From a checkpoint of a small image diffusion model.
Model: 2.64M parameters, 32-pixel images, arch uvit, activation gelu.
Training: 11100 steps, batches of 256.
Rows from block 7 of a small image diffusion model, named by matrix and row number. Rows with one number belong to one neuron. Each number is 128 + 32 x the weight over its row's rms, rounded and kept within 0 to 255. All counts start at 0. Numbers have three digits each.
Before each neuron's rows are labels from the 100 images, of 14848 (inputs lightly noised), where the neuron reaches its highest value: "patch colour" is the nearest of a few named colours to the mean colour under the peak. Only what is clearly more common there than usual is listed. The data: simulated telescope pictures of galaxies. In brackets: how many of the 100, against the usual share in percent.
# fc1: MLP up (model.blocks.7.mlp.fc1.weight, 512x128), inputs 64-127
# fc2: MLP down (model.blocks.7.mlp.fc2.weight, 128x512, transposed), outputs 64-127

patch colour: brown (48 vs 16.6); grey (43 vs 5.9)
fc1.35:147138144126083096148177124108101117187135122176172107117127099092127075107067097147169087154157092176136110072146095091092072116146141172150122175061033120126121102113098067063164143116120089
fc2.35:130118121125152149132144149162128075112129166100131126134092167119121224075174142160134132159068142104080141128144128115142163126095114067085151108111155095128142110126194158171103072144108154

patch colour: brown (64 vs 16.6); grey (27 vs 5.9)
fc1.160:182117092096138157136163114173166141136099151159075087217126110123110120131152096178132093115149119058136095160122097156110071106170110165113169121127137136149060167099136131109100122130100140
fc2.160:080181058142170089155126086120067097145149120150137127081118166169126118131086108152105099140156073222172086127170139150160120115091132120074079167165133173114148110174059079138124140105121114

patch colour: pink (69 vs 0.2); grey (31 vs 5.9)
fc1.499:075112151138095123156132126158114142133209146154140129136125138156197097166080105164148119072142099142189167099141167120075126137130088115184204114124183127145174085132144130148168075100164125
fc2.499:098134130095105144146133148157154143087121135142127128075126156159113122134133098152139122166080187156128097056116119065149137086179109114091103132121098106140123096109155108099151195161149104

patch colour: grey (53 vs 5.9)
fc1.264:148122191132149097085130108109051101124137126117135135130128146093130178077156116172114090142099096112210165138128176156108172083129177159093141159104131061117118175155170112075147154132169141
fc2.264:123154143148162141137130152108162156168118183187099133164125112124158044164144152116121149146125164179074130084099093119107105156141097122133095099099165133139142063050102153134105107114085127

patch colour: grey (81 vs 5.9)
fc1.226:141118164118119139089148153133081136102066083089202163132133135146135088193190137102121117148109156175128067128112187111147189084091172137094184088160129081169118107123093150109110090149138105
fc2.226:137145101195092130149165089117216180162166156144105115111090107109119157049052179140132123126136121103038161105160070152142072163116097148152097164105174113147141165139135073158121143111168074

patch colour: brown (49 vs 16.6); grey (45 vs 5.9)
fc1.102:098067061115122134110100062181113121093147085090141170066079143168087114157164125128164135133118158164124105084078133144127182121108129107149120110115102166175034101117059151142097144075117110
fc2.102:140183163131114162183114121141117110148144105159126137120077123089159114080134125093149138103120110106065121202150146149103154134173118081137109129181134032081118202102139207118145119128144137

patch colour: grey (60 vs 5.9)
fc1.2:104089106139098193082139138089113152144179076098100122111115162094141135109158134119146131095162201126105183135130139135188086094144081103109049089145130117118086186126099095149182063154135117
fc2.2:081130228150146136168094081113141118121142141123117077206143101095174144155158096094085147087164104153211118123131135158131183130146096136113095130104169150093127158136098141116125161129107138

patch colour: grey (87 vs 5.9)
fc1.491:140118119134140117136139161186181114131143168100071172124063162141091135173125119115161150088126174091100104132107080138126179167066147149099093107147089149092115098178145070130179113105086124
fc2.491:180140078134155114168112121107161110140100145161155086084167143183158101133120153113152078170061166085138164165145160103125146117156088148121140129104161163188136101092160117091051154137102132

patch colour: grey (27 vs 5.9)
fc1.271:121137127094126122185124109123113135122162116047106060172138098077171088174149104170114097106095183101144081124126117078108100133108129089108177110089164128121194197143169117134129137169077089
fc2.271:115143163167123098137128129106094138120086101164148143162121105165132092131128156131192113130107092118103165097110107144104180150147068126117118062106123097099121157097083125091092076155148156

patch colour: grey (58 vs 5.9); brown (39 vs 16.6)
fc1.59:093108140130131158140099087089102106137162126156089123108135106112098188107083152154148133104128102085191138141105131161121160121131120131148104125120115058098112222158111156124130102131146215
fc2.59:087131116173120126080072114154147127143105102128144067196041110127169092137096105136071124132135175098091173123133059149126125084146069139124111147150143138183149082119105149173097185139066102

patch colour: brown (60 vs 16.6); grey (25 vs 5.9)
fc1.161:156126125124130174193125137057121114178138160129112078107081113182084141106174134191116100106116118118135152138156147111132128146154137148170094093105121196073123135151093123056133109158114106
fc2.161:157161196111135127146099102169145172165134101135133154106135165149153116136179109140159075169103098166079095109123090137108119062137087123083096093111155118175133150175067122094146117113110114

patch colour: grey (77 vs 5.9)
fc1.123:127056157143095120172091205125130115160140061107065122152156136049168125110143162133120046108138112125128134106124118131098182176116138109151171176103133153108118155163139128153092076088130101
fc2.123:113105119097139128164170074157104146089169199155114107115147143173101147117107056141076145097086136128121122131157121169163134137121132124148088100114133108111177134160100139159141144156124108

patch colour: grey (75 vs 5.9)
fc1.11:164087089128062149166102068047125151065095106142149139090156102155139140101073124144145178146130117133104062158149125175177103145080165080136108135145136158179059132146161200136133116138131112
fc2.11:130086088083113139095110135145112096142099129162110132108175152112156152082177159177155150085090132103074115179099163135100121185184167080123104180094146102119110132141121160104125128079127120

patch colour: grey (75 vs 5.9)
fc1.83:137086134095122125114141118119128179139166087103153138135151130092043115205125117140152122142053112143103130142112164081094132148178102107094171121117152198095191122106168153062067161108123144
fc2.83:107123130136132094133097115142165156135134141100156163116115099136083139167160119177107095121112144141137150114104122133121104097111138159101148163046078127165047145137139154172125223143138110

patch colour: grey (56 vs 5.9); brown (44 vs 16.6)
fc1.503:150135191150144148113106146163115049181096177207155136079072144190096142094147117133170132142162123098130082135114121124136160149093133110171143169183079166145153127103159139096114116093120156
fc2.503:138167094143074153138087132096138171090104088114139120126159125117092118135166131114193207087161115163101150124153139087123073126184099113091155102118137111111172150126101141166126143112079108

patch colour: brown (50 vs 16.6)
fc1.261:143097099113129135086183150135155078099158147094183123126172135109143135113135170128138160130141103165117118148133106119124102090109102153185156175113104072077123070123059098093116200117153125
fc2.261:089157098107124117177110153064140119184162172134125081133096055143129155152193108125115058097112165109135167131172117105099098097143109124089135098140134161132090130128171106105172109102116205

patch colour: brown (51 vs 16.6); grey (42 vs 5.9)
fc1.442:160089096152117178138154157149075067149170102124171174134126163137137100162119084118151163166107139143066132155116160071130127193133058169113177129137102100119094140144106176166107127062060126
fc2.442:060174098159108167099107070143180154115154198125124147127156125136145139148186209161105050059141086126168110122126131125129086123133122105091148123116127092146177091117153084126075122215187130

patch colour: brown (64 vs 16.6); grey (27 vs 5.9)
fc1.219:129093146131131105173126092080138122177160190144095086140025113119128139102145140101128059109103162109143168142147153121108129138126131120128065100107121092157086112151098133100208150127102112
fc2.219:157109096117072056166124129162109118123118132133102165097126101176097168087141133172075090128131110164141116094140171159206113145168133155127129142090136077096137072180153143118028154117146146

patch colour: brown (62 vs 16.6)
fc1.445:167081173116175108106156138157164153168198155110138090132137119132150150191150127120078103150147118120117088107060162178133152133151131114121171172078098097116108132239062143090119167202142131
fc2.445:109149085128082096111109137110112119056102093099143152072075112144111126094052084117117095104133119133106178173186151125144095147118176145119104061131136162143143132064132115146161142173134139

patch colour: brown (41 vs 16.6)
fc1.254:135108090104131098174066114111143156114102165102141172135139161137108092128161203120126167146123134165115150146152086129193105100094128127140147100163050141073146032140127126144162106138148121
fc2.254:124148156167091164125165113135166119173139059163131095100116079120132192095103111120148097162153187092104139147115174091111147122104128155135097123180142117131133190125133119114141111114146140

patch colour: brown (73 vs 16.6)
fc1.225:181129145078151106125115184157139182143138116130103085138088139121122115134129054172170080190169148100104131161112035162120146103208163119136166101072153072148140199124182145158138116103121135
fc2.225:116158089140128151152087119127146059098107121192053183087153124151148100100164153117147192076143121149133101112122175141159163154085104100088158133146111165121120109140056161115076184123128129

patch colour: grey (56 vs 5.9); brown (38 vs 16.6)
fc1.384:155127144097099097119142151122110073109155115197122128103083178162158098121102093138115105154153169120180092053142133074129136094174179123095127104110093193121141104130169061152156162137130197
fc2.384:083145089120163172101089090140100153150071158167161107193137128157105145166166140129175132102100098113110172164108135122114163110114116145163115183133168082092118129125124160118148101099148076

patch colour: grey (97 vs 5.9)
fc1.306:089139120145126142108140155077176109167167118074123092147094125088169148084088149125114140114097105132104115123107148120188091099120145147198132108093141156201078166098111145156134102132096151
fc2.306:126129116150141109141131112136088160124140130166116135106112121153123073116153139118098088160164128164144101091197152105108145251125104085073128126143113151162171090191131087132143119184135128

patch colour: brown (72 vs 16.6)
fc1.403:149147161075109109112086117112138132150115168137135087104092192114149105132158122167185082141136142146127172143140159110151129158157140148124129120136101148092152179149143175084163160161099173
fc2.403:174148118120179110105093102165150167097130109146149205103147115161196123098118107056152132118137093152084096102123161099111103144157135150102031120189096128166134127089177130146155072144162156

patch colour: brown (45 vs 16.6)
fc1.255:098154138163090107112033115062166089099190152178180153112157140145135121118099152133092157157106150147111168155096138122187123106080158140098164185120133145105075137119157114096044131139141134
fc2.255:123090188099084111147140107156096090140133046116109150153080154145095109108172132129161140123166076092176142168091091104095130191128120129050104142112129108177131179136133087140162144166150131

patch colour: grey (89 vs 5.9)
fc1.157:154035116144093176137160151069057168148133175115124151161086178160123147141127108117194079189111147151140120148134141156148131122076152137118146055113142195235157168084098103130111121121117063
fc2.157:102159100178088120137104104155137107184127127117132109098117127116097105072134097129093133124109083160081189111124134161138082113133119128126111155118125088084129096130066121148153123139153144

patch colour: brown (61 vs 16.6)
fc1.84:093149102131107176188124128124129078070140137161151104115137137117124158177117107133117188112163151154144110131150135164156138107152120133076100146167088137080109105118102029105094145122190127
fc2.84:115146115138137160102097113129097109180123123163115146112123107106169101114193182109142104154092127081159144135103066087177107146131112160169193118067103095154146155145225188155096151142137139

patch colour: brown (57 vs 16.6); grey (28 vs 5.9)
fc1.389:113172106133169148126155189158134111115083155123142137134108168137170200144089124084105183096098155151094101130078162127140131142045093126157126137103114145170106174153140117080148125121199174
fc2.389:148064150152127081136087169108072147120145118111159128148114083153127148072143160141118118103085144131143191069099119077143139130181154106082134121111059107168101128158144146111088055155106113

patch colour: brown (56 vs 16.6); grey (43 vs 5.9)
fc1.463:036126141114148083156098088149162128164138114155135151178129147097103128182158070140085097159059110160122095060155115080078191133137111173143155107164139152083109096157126101136122113073151121
fc2.463:155157122168190164091137142114081096137124145113145136092067138121150133110132142068139161079155163152150114212135064146076068127114136105124172103118166127119164151116138153094120106188090164

patch colour: grey (89 vs 5.9)
fc1.334:084131080152111089147101121171128080124162114100169154065142183150146088120129081103114122128105144118163124086160095154136115133144168152132081184099125127111082106099119151127175104115201115
fc2.334:192136130154126091152102156134097129143112137118084081149071114119091157166112152138119084143109121135150115179101119101109138068130090104133140092191095110130166140166140123090104176155087078

patch colour: brown (67 vs 16.6)
fc1.217:148150157134165126142174105163131108174159186084118091115119113112128089138187076125139100121157127140129140105137146137181178125132155132116136136118074116101093145158131087117121168083094061
fc2.217:131131158137050158135098136115116170094150054111153204110166106126141133136102151125101124161120095095123126106103119110086097127140073151125120080141189146176158138109131157151101106165113147

patch colour: grey (75 vs 5.9); pink (25 vs 0.2)
fc1.486:156095084127126102126156115065176185175161141102168089105116140146149071201128170143151176095126137094149138150151114096147164141099163114127133183114156062145090164112129093166117169103153122
fc2.486:114133096090128206104120096099102104136039072111126170142150049153118154117138104132081116153101224195096096129103120119159138142140093105134146145079115190095085115148169146171117091148139173

patch colour: grey (58 vs 5.9); brown (42 vs 16.6)
fc1.189:060107119092161115128131111123141146089151178118082093210133162120175119130111151142122074048141125179054182108126134117094121117128099106165132207130084171123179150178119128120102115139057166
fc2.189:166175131126143090126097148161178128114161128166134134097156140062083115118144053096143162140130140083126103141075147138111110154107148108089136089159131112216150170076196115098143114118189155

patch colour: brown (63 vs 16.6); grey (28 vs 5.9)
fc1.42:146155168143127125183020125113093101083111131114138174143115119080153178136178105075148085075165172139124113086113095109120141188084142118115150134134112112134122136116123099180175135103130188
fc2.42:080058142086114102116133120121124143106049127091119141152138164138065151106137117168106058152163135048155142172174127144089142093103120128105142082141140137134123145112145105130169145203138105

patch colour: brown (67 vs 16.6)
fc1.467:122136129102122144163108110062086110188098139083183129130194109146139134173145100179121165093166126118211148175087090131103111140041153074119134176178148124145084083140183123107152093099180163
fc2.467:139136152124108065157118218178140124129121100149138128156111107132112154067115173126167115120079092146056096107134128095141088156160134122198123137109110099139123122143121118128145197124119133

patch colour: brown (51 vs 16.6)
fc1.195:140149137154119150093147061115034135076140108088112107137135101112133079121190155156109075144140128153153058122128152192127070211119149147139101152109143161090070153142099192118103081172112105
fc2.195:124119139142099138167132125136147097079111124152155164115122175178088178159128147091159147074073140086089126143161130140126169082092143137090158105130122098176174143097187082167168167159194117

patch colour: brown (56 vs 16.6)
fc1.377:155093105135080130141063139103121128139143124132122161096081129110147166116092108172144143178198127123129143128138055143146146108136152099153124120127162126130141197117110037176125199038154090
fc2.377:065071114138115163115169112121108118114113107134163108156142155201134126097134122102106165085196094127127149083097104118108138130083172135091110064167091104119074190122142122105106113126110086

patch colour: grey (99 vs 5.9)
fc1.275:139111119157114153051156189157117146103137147138158138148107116118108149134134132082141169137129077150109158095145178167103147134127060129117114136150138091190104135099109165163132152181146222
fc2.275:124131078079181098140079111119111116135112076110143090122121134141141115108075125144156139145104154137182136145082135145090096129145212121107195156108099146091120079138169163137143123108187123

patch colour: grey (62 vs 5.9)
fc1.247:108149101118169096108072071112144122135113146105204145088103140071137146162097104107168139117178148165131135151035155149152123125116155156144176127099167095083096105127128138159132125135158166
fc2.247:154103131138121152146172140103099124119162117087087144078147104159121138149130176167076107178120129119140110071153139099043135163117091158128089044140156133119097141171119123143135095079064078

patch colour: grey (38 vs 5.9)
fc1.202:108135222142140154163143134146125113106153096099094109199124143128115077122085173139109121102126128130162118091126107096193138117119095169142113090100172180154145157140101135098128141180086122
fc2.202:114136059127111088102176132174157118125142137124115108052173160117157165119118029103120084099131148090088150165183138175064088121157091050146150144145075095114099087133113110121050179140146115

patch colour: brown (73 vs 16.6)
fc1.398:171136160126089081091111116081065093134141096149105118142165150081099136141105178124143069097113139133133212151159179073136140160125164118155132094103124128124147156144103112140142162077056122
fc2.398:103130105140160103131170178187138075125145102133116151107136121145167126142123134159143105140146121180142092061139074070124104171092138156119061086151122097122123142111124127092134100157104125

patch colour: brown (55 vs 16.6)
fc1.357:124166116157170103122094088150122149094192087182110081128050175091149158096155140108126173155092108109056109099116137139150158131109151120128156107098148123153168146072112128137080149193173085
fc2.357:093146149087113141110160165098039116089105199104129159130162098217156140161130165177074099072138148145182139108125093127145052102147118101075104083133095177095103108144118134105149151110109096

patch colour: brown (60 vs 16.6)
fc1.404:146088129113116162095118078124146102132122162158154143070045138084079126136106133143151163176121130183097150110115094167089117081149171183106132150055161117074090092151090167122143175132115083
fc2.404:141097117097120034172141160123129134142119068101108125104157133157111149120174137112109057157147128056139092124164089072162139151160110111165105152153080126199135092123125062061118100134182126

patch colour: grey (61 vs 5.9)
fc1.406:135198142080178084192050133099167159213139095087144182084097112127167089122174168123160152119138162124134100114098133167154159168086157123153144122112086126135080132154121124178100087094123110
fc2.406:156133086095104111150099137166128101163057135199134162162108154136100184140111119128102123097068150121121139180085129106127079139122186155097106101140168088170057152087081126122149119107155149

patch colour: brown (45 vs 16.6)
fc1.383:145151117207128086138129096159176099100057080170128113098160133125130128114166171143134093120129083132120134124190137096096091173104140086151127165174156131121122169110162116094061092127106142
fc2.383:084109146100129143153122151081151162164187133107136159135100148138102115142048116084104118144144152124173074138035139133175142113120107114163164123110055125096150077142103098158210150109097103

patch colour: brown (42 vs 16.6)
fc1.420:067122144134169172162135116126146143133089154146116117095131108141076099099143106147115144124162125129089113068137162187107119169152073126149181125110136121118138120111131120133168131114102065
fc2.420:160119151193120177121162081122140121098167122123039176139128123089146154112114137122109146161111082086206070154155127137147098178086153193102110155105145130124069193132140129106152122120129155

patch colour: brown (47 vs 16.6)
fc1.478:115082099137155094129131134111147123139124091077061107163123093134135173078167168142102158105129136081136111150141093152110161149128148101166178108164141122165100144218102107106080089120139122
fc2.478:132089169168095120115062087155154136148128140151193142084137127154159116106142110094178140129152131106137187093139129048149083122126162142097149096131098079167128181095125092123149160103121111

patch colour: brown (78 vs 16.6)
fc1.278:145100128152114147133089131100141062064089148095149096149182128144153120112112083148148090129098109164126100135107104143168092161112151108044146135124150181140141047168085153122098179134129108
fc2.278:130197102100198120142110110133096176136060132089145068103114177083122100103167152114110118176114142061101125152148111116136098078122138136168100123101133137148071094094141093155114122085131053

patch colour: brown (83 vs 16.6)
fc1.206:091098098162143040073140193114119119088122076111184113108087115164119136124085179111097131143074151131148143139122204182138135132115158153115166097183173120096118077123106130151171119175121168
fc2.206:102075093126110164154088147134156089129105130101152131086145120081147108162100097154138139151170152076186145109054074105177141123129129130129175133116136137145158166104106129114175096112107139

patch colour: brown (81 vs 16.6)
fc1.364:120201104105119136120124136189128117080133199128091167085161174146103112121127121103183122136122144116108100163145108087139179171115120084100146111184070103138098090084072184114114212133103159
fc2.364:151102143157166106145091134103072115128152122149197153118077110151144141086133210121129131153145181157131129059083135121156062048098164155124098148121171111123174148162153077198124086137170138

patch colour: brown (72 vs 16.6)
fc1.201:137123127126160038106154136148122078116097151134134092141118167155143105186134118077099124125143154147128168168117156134123130107064103148108106132125110144109151098153070084124157123119150130
fc2.201:089123137154104181156082134164151140157124079157138224102142087161123147103154121132144159090164078094144113119120134074140169166166213077086117103135108131149123142127174161165091133152120106

patch colour: grey (98 vs 5.9)
fc1.91:120154112097101131162167164062157122131145091068146078106122125144130128187154091141111120140126137186166142141151070198181093132148119142152119098148131099106052147131190131143140092173111147
fc2.91:140184123133108214090097147170156142153122103149146129109157087148120098089120114109144168113114195175114097125090143112106110101162135127121049172133114116117078115190072119140109143117171132

patch colour: grey (89 vs 5.9)
fc1.454:098177124118123111119116090124167115151139152157097155129094113140139073100095150114136129043161072057116189138125097096098107123178106115192098129090175183135052097160171099119152145098109191
fc2.454:153134158143098119156131077147164148088134085129148079120145165085126156095101122159115095113163131139063166129141081096190104098120083141116119128148097155202121148177121067117141130141139135

patch colour: grey (60 vs 5.9); brown (40 vs 16.6)
fc1.281:156128148132094217129159108058120110186149109138117084107149130136135130105098132146152075131049172181120081077134160092147097143153147108156131160103097132099175119132118144144148105126100168
fc2.281:084155107192112125119111149118154139159077198108192144136158095092124134122094134083193110104111105127152127103159101118145106058114113170094099132131152081156079176147113155055184077120047099

patch colour: brown (58 vs 16.6)
fc1.295:124130145046132093135168109090086125130110203107143146136131192165118151103072169094167078194109142094135155152148078132121096134098173100072125121150117134134195068157101145076171127094135124
fc2.295:207080147143128144085057141111138116191158063159127132141116103098102116140160140160090087139154167126196133092106119132100162170164045160133156142093062156131104157057081127108120116142145140

patch colour: brown (60 vs 16.6)
fc1.428:167148187143138102156114138168025139167122241138151123150155091086146105103123184154146158147146100153098078163126062143108131171101139105155125142173132136112121166141150143194129135125116194
fc2.428:091117128115166092188109151119178152187144083171182108075130159159098170131140067068131095099103153108163154145119163146109121143148108106193145129087136129130119135130057115101101142163173125

patch colour: pink (52 vs 0.2); grey (48 vs 5.9)
fc1.79:137131185086094149074083112142098072156076110148115144079096110138142175112122148169106138135138085149156104118118113130145062162122142080111122166125146145172134130152154154100178124064203169
fc2.79:129161100158150170111172138161125126069166139102162121154142115117112059116101146143159118109133141142067111173130129095054156092089150173104137163167121115109113172075127137128138115199116155

patch colour: brown (61 vs 16.6); grey (33 vs 5.9)
fc1.369:124122121147051140130062129164103172081135097112173117191162152122148136144116119139100102157157112138114116096110123125101103176171132140161134136075105177139094165118207131069150140093138129
fc2.369:156114086154087224136168103134079131143161184157119132154073081120117148158099131106133088095130181180152184156078050100083116111112140075073143126093133101194097087139114168116184158110110108

patch colour: grey (77 vs 5.9)
fc1.169:128055097077156155165137125135157153091130104124151148105140103196105096162141152144171107108149124137108111138107165108102152208136143112109114059128110142043159210105149140098140151136164146
fc2.169:130178162112106088095147207114126140145125162126179052187122141095154106153146148123124073158149093151190144173184062117173137111134108158113134163159136172204129161182118158155121157074106090

patch colour: grey (71 vs 5.9)
fc1.116:148086125160193169136170170155130084130087101118108137193145062194066138160113109117136118087155142129096113139088153098143128179123158123137114106074135135121140195085105135116139134140079171
fc2.116:176189168087108106109096140136135105141121119107118121151176198076087168096085159177135146166137096127133128118088133140133127097096080154116112141178159157107113092137140111148079143118139093

patch colour: grey (85 vs 5.9)
fc1.150:123124144138133195067108144097139090154094127076134104185120106056148211096084133162171156098135177100115113093118146123074055107075134122142147117117080166114116082107158136133114149088078146
fc2.150:118133109178132084116110158192183117129111097104155178113100154161176105121163082088079118062139138160062092190206130155124106127112137154067116128104134099170106114127120088146145101110170152

patch colour: grey (74 vs 5.9)
fc1.276:190088117155097115154134077145111102160192182120075121162160166125095129097150131171132108099136164156141127188158194155095146133104091124146128141161182126110151138096134097092126081026113122
fc2.276:130107126073145116113136136109171146129088117103135125105084127090135165082117148083093127135102111126090122133088159164134120170154206114110130185110087111081172101165094131082084130175110124

patch colour: grey (95 vs 5.9)
fc1.24:106109141120163177156151133104112077115099169121126132118110113160166143179092095118132114144119142127163131107220204107101140118189173147072119151137114105154143106119132107160098120093109187
fc2.24:139140131127132108105166136159151182126115101113143127129156112100116121081124140183124143149121133170093108130084094098133106149085090146233103126125145172106081117109111134085114174167175111

patch colour: brown (43 vs 16.6)
fc1.415:090170072100080122091127079182116107112133134094100084117148140161104106160037173120171115179135154188174131097151119103169106161097115060111146151139113143141135103066103123151081152106188142
fc2.415:162151180176154090113096149140117163103139160141183120105131121139100164112181121170085138174105114051131136158128121084139095117071073171139066101116123123166124158164158125158116123115092189